A small multi-label image tagger, trained from scratch: arch vit, soap at rate 0.0024.
Rows from block 9 of a small multi-label image tagger, named by matrix and row number. Rows with one number belong to one neuron. Each number is 128 + 24 x the weight over its row's rms, rounded and kept within 0 to 255. All counts start at 0.
After each neuron's rows are labels from the 100 images, of 14976, where the neuron reaches its largest size: "responds to" is what is common among them; "colour at peak" is the nearest of a few named colours to the mean colour under the peak. Only what is clearly more common there than usual is listed. The data: rosettes with rotational symmetry.
# gate: MLP gate (model.blocks.9.mlp.gate.weight, 768x384), inputs 0-127
# fc1: MLP up (model.blocks.9.mlp.fc1.weight, 768x384), inputs 0-127
# fc2: MLP down (model.blocks.9.mlp.fc2.weight, 384x768, transposed), outputs 0-127

gate.220 [124 117 107 115 133 111 143 151  90 170 145 108 138 125 130 128 124 131 141 108 156 129 123 117 143 104 157 193 130 129 118 169 128 117 147 117 109 139 131 124 123  76  98 128 133 171 101 103  94 125 115 153 125 119  43 129 119 127 142 123 151 140 119 156 117 104 126  98 134 135 109 118 110 132 176 151 128 129 101 105 151  45 191 121 134 143  86 136  91 147 131 135 134 106 138 113 117 117 132  99 122 133 118 114 107 134 150 143 127  99 117 121 124 116 176  98 103 131  73 115 146 136 140 143 123 106 179 160]
fc1.220 [155 112  83 127 130 118 107 103 101 149 121 103 123 131 122 164 142 145 117 160 159 140 148  97 116 137 117 190 150 115 133 139 124 114 116  88 115 130 133  82 130 144  84 118 131 185 152 108 137 121  86 130 135 102  62 132 118 111 151 138 173 146 173 143  89  96 138 118  89 123 137 109 113 124 120 155 125 131  98 100 147 103 194 156 135 161  97 108 109 124 138 124 109 102 150 123 134 159 125 132 140  98 149 113 121 119 123 129 108 103 158 126 109  98 149 112 135 136 123  73 117 139 123 146  90 112 146 144]
fc2.220 [111 123 167 149  89 140 135 100 144 125  92  97 112 148 135 138 114  70 105 141  80 100 103 141 135  86 148 121 142 130 151 164 165 149 120 141 153 130 117 169 136 130 123 123 118 137  84 106 170 136 105 119 170 139 153 173  83 158 161 120  87 114 138 101 157 145  92 179 134 126 147 131 135 133 160 109 110 128 141 135 137 155 134 113 177 140 109 134 116 123 102 134  98 122 138 130 142  73  92 100 142 111 144 118 102 129  77 128 175 119 160 153 136 164 167 122 107 161  89 113 166 119  95  85 144 164 146 115]
responds to: vivid
colour at peak: purple

gate.189 [137  89  72 142 150 116 114 108 112 104 112 143 133 139 134 126 115 162 153 130 170 152  92 118 124 100 100 143 111 139  97 104 162 168 136 109 107  71 144 172 120 130 132  84 115 133  98 147 104 126  90 127 141 129  86 112 169 165 103 125 129  99 121 133 123 154 143 148 123  86 125  77 124 123 156 175 137 151 139 106 115 121 133 142 155 110 109 170 172 161 123 120 123 152  99 138 117 126 132 156 108 177 133 134 146 144 109 131 142 114 122 146 115 141 147 120 171 149 138 144 127 144 124 142 142 130 139 146]
fc1.189 [129 129 145 139 105 134 127 139 139 118 111 129 183 174 137 115 137  66 132 100 116  97 148 156 107 104 139 158 151 129 169 146 127 112 165 164 126 122 152 114 138 140 116 138 152 150 108 113 129 178 118 115 162 128 146 119 111  97 127 151 102 149  87 133 144 142  70 130 122 103 132 155 176 123 118 108 126 134 127 115 108 125 105 137 119 144 109  90 168 122 183 152  98 114  94 119 106 122 103 168 116 153  94 109 137 133 150 144 105 145 116 100 147 105 123  75  89 127 120 112 207 139  88 132 155 142 136 144]
fc2.189 [159 104  65 105 133 110 140 116 114 161 101 131 110 134 137 129 102 153 133 169 113 109 128 150 142 172 169 118 110 149 154 102 143  90 125 129 103 118 119 135 147 160 143 145 114 136 160 181  84  78 134 117 127  78 157 128 121 173  96  73 187 147 119 133 121 157 166 128 136 121 100 143  86 116 163 114  89 111 137 134 168 115 102 117 140 130  95 137 100 102 135 135 133 113 170 135 156 144 140 136 154  57 130 150 122 138 120 134  97 129 155 142 110 132 111 100 140 122 102 123 171 149 150 112  74 104 157 124]
responds to: grey
colour at peak: grey

gate.481 [102 120 120 106 104 139 131 125 129  99 140 152 117 121 139 134 101 118  96 164  92 103 169 192 152 153 115 134 128 129 125 125 147 119 152 149 121 132 106 125 147 114 148 127 117 163 114 135  83 122  70 128 126 133 129 153 152 166 140 133 115 139 121 136  97 134 133 127 148 112 130 104 120 130 150  89 116 136 126 145 116 112 157 128 129 147 124 134 137  74 109 144 102 109 133 126 166 141 105 167 186 139 159 146 143 125 156 106  86 140 120 137  81 120  97  99 106 157 149 104 117 167 100 140 170 104 104 160]
fc1.481 [166 149  97 111 123 133 124 108  95 124 160 135 124 111 106 175 130 150 139  74 175 150 154 106 135  90 181 131 113  82 126 139 143 150 111 141 129 144 175 102 114 135 108 133  81 117 103  99 146 113 190 132 147 123 156 111 121 154 138 104 112 101 151 131 129 156 108 176 161 146 123 159 133 133 120 135 151 148 147 108 117 122  95 139 142 147 107  91 156 123 181 162 140 143 110 104 129 118 115 138 103 138 107 125 163 149 104 107 157 125 131 176 115 150 135 143 120 126 119 180 141 117 165  92 133 111 130  95]
fc2.481 [101  98 136 128 129 134 141 147  87  94 152 101 129 157 133 112 159 106 121 134  88  98 129 157 144 142 139 103 130 125  89 169  97 112 137 128 174 128 116 152 146 132 140 106 111 115 121 133 117 176 149 122 121  85 136  90 100 102 106 109 101 132 131 141 166 132 148  74 148 138 193 120 108 162 110 117 144 165  80 175 119  76 111 159 175 146 117 147 136 142 150 113 136 123 170 147 118 155 108 105 141 117  95 140 139 151 141 123 158 134 121 172 125 130 168 102 123  76 149  86 129 144  86 150 108 101 150 144]
responds to: grey
colour at peak: brown

gate.162 [124 134 141  91 148 154 142 115 111 120 181 158 112 110 119 116 116 154 138 131  94 112 176 137 113 121 128 102 156 108 144 100 120  69  94 163 112 126 118 159 145  95 149  97 126 101 137 185 142 155 145 165 154 140  73 132 106 167 123 163 167 144 109 131 127 179 114 123 130 129 178 108 155 184 103 138 112 155 125  85 119 141 152 117 103 115 178 148 155 107 103 133 152  95 124 139 138 105 153 132  94 117 105 141 139 129 148 123 142  82 143 137 168 181 155 102  84 146 112 151 131 120 111 115  99 157 104 149]
fc1.162 [173 146 104 185 125 142 129 136 157 152 103 106 158 138 134 128  94 106  78  91 136 158  65 104 162 138 119 138 113 156 157 119 120 159 136 136 101 131 162  96 144 154  86 162 145 151 135  84 142 130 101 108 107 119 150 110 165 133 143 121  66 129 137 164 142  65 142 153 171 169 152 128 112 106 126 109 168 159 108 114 134 143 100 133 172 167 116 106 137  76 150 135 137 128 133 138  88 129 133 191 134 115 149 146  91 142 163 125 119 147 131 138 110 106 133 124 125 106 104 104 136 150 123 122 130 129 130 116]
fc2.162 [138 141 109 115 132 110 130 166 118 105 103 176 108 172 116 142 157 138 100 171 151 152 114 163 134 124 125 124  88 103 137 126 141 130 140 118 111 132 100 177  49 139 150 119  90 146 111 183  87 158 156 124 127 130 114 123 159 153 105 102 130 139 124 129 101 123  85  76 118  81 154  86 101  83 160 131 121 124  98 157 137 154 132 129 159 104 123 111 187 133 120 119  88 141 137 161 138 140 149 111 143 148 152  99 122 125 112 139 108 105 141 153 144 132 101 111 150 112 120 112 125 120  75 112  86 126 135 109]
responds to: grey; pastel
colour at peak: grey

gate.284 [ 95 110 134  67 108 103 122 160 108 130 115 150 142 136 121 134 101 108 129 143  93 124 127 150 147 119 109 130 191 115 118 114 130 162 111 139 169 132 105 142 141 140 149 147 143 141  97 143 121 116 118 150 121 140 128  86 164 141 138 156 141 117 136 151 133 156 120 121 134 130  97 106 150 149 143 121  92 107 146 116 108  90 147 191 115  99  82 120 121  99 146 140 129 114 101 110 142 112 132 148 137 143 142 108 143 145 151 127 102  87 128 117  99 113 122  99 188  98 176  92 152 154 126 156 123 138 124 152]
fc1.284 [120 119 107 106 115 114 154 147 125 158  93 129  93 108 135 150 150 142 142 147 140 102 128 143 182 121 130 163 124 102  86  93 120 139 137 177 128 101 105 141 126 166 134 114 142 109 153 125 161 154 123 171 114 128 164  96 161 152 141 175 117 130  80 139 132 141 130 136 159 123  56  86 157 162 138  71 115 118 120 119 110 108  97 173 136 130 126 141 122  97 192 148 110 125 115 124 135 130  98 140 160 137 123 146 140 151 117 136 137 121 102  98 121 114 156 101 148 127 192 123 148 138 118 131 141  99 152 163]
fc2.284 [118 133  96 165 127 116 117 113 177 103 136  81 142  83 141 139 154  80 144 196 134 128 136 135 118 142 150 103 136 131 202 114 139 119 158 122 157 138 151 155 151  91 124 107 144 124  94 144  80 126 133 142 135 139 140 165 106 111 132 103 154  89 154 167 152 129 138 115 126 137 103 107 119 152 129 102 166 180 101 175 116 130 140 139 123 159 113 150 140 138 122 121 144 160 148 126 102 149 160 124 118 106 119 130 126  94 151  99 162 154 111 153 125 116 161 152 131 139 111 133 150 103 137 163 133 147 175  92]
responds to: grey
colour at peak: grey

gate.148 [135 137 138 108 131 158 135 130 116 114 130 107 114  96 149 129 105 117  92 126 162 167 143 119 158 132 106 134 147 145 104 129 177 143 133 102 149 117 125 120  97 128 129 115 161 125  98 100 161 121  92 180 117  88 141 102 136 152 110 143 136 110  88 159 157 143 163 178 165  83 181 142 123 128 162 140  93 133 120 139 126 124 136 143  81 117 106 137  96 106 135 108 149 145 121 153 146 138 143 172 168 157 149 108 116 123 114 117 113  92 147  94 165 113 101 141 177 128 174 110 115 128 144  98  90 129 121 117]
fc1.148 [144 129  91 158 108 113 137 169 115 141 135 149 105 150 107 123 163 141 135 108  97 112  99 144 109 133 123  93 140 145 164 150  95 106 116 138 112 111 114 122 123 150 146 113  91 120 110 139 159 168 144  91 156 165 110 104 152 112 113 121 147 166 154 110 111 127 126  85  90 149  91  88 143 153 103 132 143 134 132 146 144 139  83 129 134 121 130  96 116 139 137 150 138 115 155 127 158  89 142 119  90  91 118 171 121 121 130 119  98 169 158 130 107 152 127 131 101 125 120 132 116 172 113 130 160 119 136 157]
fc2.148 [135 118 137 171 133 136 152 129 143 107 109 124 106  90  96  92 116 139 117 101 153 128 110 131 141 126 124 133 125 130  92 118  93 147 100 140  72 115 110 113 142 165  88 139 130 107 154 142 167 141 137  61 113 119 172 128 120 151 148 148 127 120 117 146 106 149 164 145 161 130 111 146 135 121  98 124 124 119 125 137 115 144 120 142 149 127 143 112 143 126 115 135 143 161 109 147 125 131 156 154 116 105 137 156 116 154 114 132 104 132 121 135 154 113 144 120 131 142 106 103 117 156 110  93 111 103 105 140]
responds to: grey
colour at peak: grey

gate.564 [163 174 159 129 159 127  97 103 127 159 108 180 145 125  87 120 120 134 111 104 124 132  87 144 110 101 126 120 135 109 139 125 134 120 118 154  85  99 133 140  80 135  84 137 107 131 163 128 150 121 122 139 118 138 107 165  93 102 118 121 124 109 127 150 112 182 149 177 131 136 131 120 114 114 126  87  91 152 127 143 137 135 119 106 104 137  98 134 104 144  79 130 134 148 133 112 170 116 107 117 179 101 122 122 112 148  91  89 120 119 119 126 118 159 101 142 100 118 146 125 111 136 141 135 133 147 138 150]
fc1.564 [123 136 112 167 106 140  93 109 120 125 116 165 106 104 132 112 122 147 156  97 136 129 108 160 135  78 155 109 122 138 163 128 159 130 101 141 125  89 152 101  80  83 119 147 146 127 118 138 170 114 131 140 129 132 102 148 150 121 131  75 108 114 132 150  98 141 121 138 136 116 120 145 101 121 141 129  80 136 130 156 166 136 119 130 157 143 132 145 129 125 103 111 170 102 129 138 158 130 145 138 133 120  99 144 107 156 116 112 133 164  94 135 156 137  93 160 124 112 141 170 104  95 139 109 174 118 179 128]
fc2.564 [153 128 138 150 171 117 128 146 122 160 144 166 139 103  85 137 125 150 115 156 122 135 145 142 132 175 118 127 135 138 114 124 116 121 143 126 115  92 133 146 138 124 123 100 146 135 129 170 136 143 110 136 117  96 149 117 106 113 168 101 117 113  96 121 136 129 161 160 109 136 117 162 140 153 148 151 139 118 124 106 106 106 113 132  96 139 138 123 128  88 158 135 138 114 135 129 143 134 161 108 116  69 150 142 181  67 107 169 127 122 110  83 139 146 150 137 136 146  98 160 131  94 116 114 101 125 166 128]
responds to: vivid
colour at peak: blue; purple

gate.95 [113 139 142 109 151 125 122 107 121 132 167 152 132 153 146 115 107 115 146  89 142 137 138 129 137  96  98 123 108 110 121 125 126 132 157 128 137 123 108 135 110 109 132 142  65 140  87 150 142 139 135 154 170  78 139 138 158  93 113 100 120 152 131 138 123  96 146 121 118 146 112 117 139 174  96 136  99 134 118 148 109 139 132 153  80 146 121 103 116 129 137 135 159  93 113 165 118 121 142 131 144 147  86 149 116 115 143 130 155 153  99 125 119 112 120  90 178 118 162 128 137 146 147 149  91  76  96  94]
fc1.95 [170 105 128 144 120 105 119 164 120 103  79  92 133 108 128 159 147 131 114 109 129 128 110 134 121 152 138 133 133 121 105 144 109 133  86 149 113 118 120  98 119 138 130 161 148 100 157 106 125  97 138  96  78 183 118 105 122 116 179 117 144  82 138 104 139 142  78 108 152 126 161 166 127  92 162 125 156 108 130  87 138 115 111 133 182 149 142 117 165 103 111  98 124 131 130 123 137 135  93 102 138 118 171  95 169 121 125 113  97  68 194 132 163 128 149 175 126 143 126 137 176  98 114 117 153 121 108 158]
fc2.95 [102 151 134 130 124 140  53 138  99 127 119 147 110 160 140 109 130 127 128  92 145 123 137 132 156 152 182 116 130  97 131 125 161 107 153 118  91  99 115 122 161  95  95 153 115 136 106 149 128 108 110 156 122  97 129 128 107 102 134 143 185 107 123 121  80 108 105 162  68 156  95 125  93 137 152 144 135 139 146 154 124 158 118 137 137 143 108 126 134 143 147 130 138 170 118 106 117 157 140 172 113 140 153 102 144 116 107 111 156 153 140 130 123 142 126 135 132 138 134 133 178 117  93 149 183 108 131 128]
responds to: vivid
colour at peak: green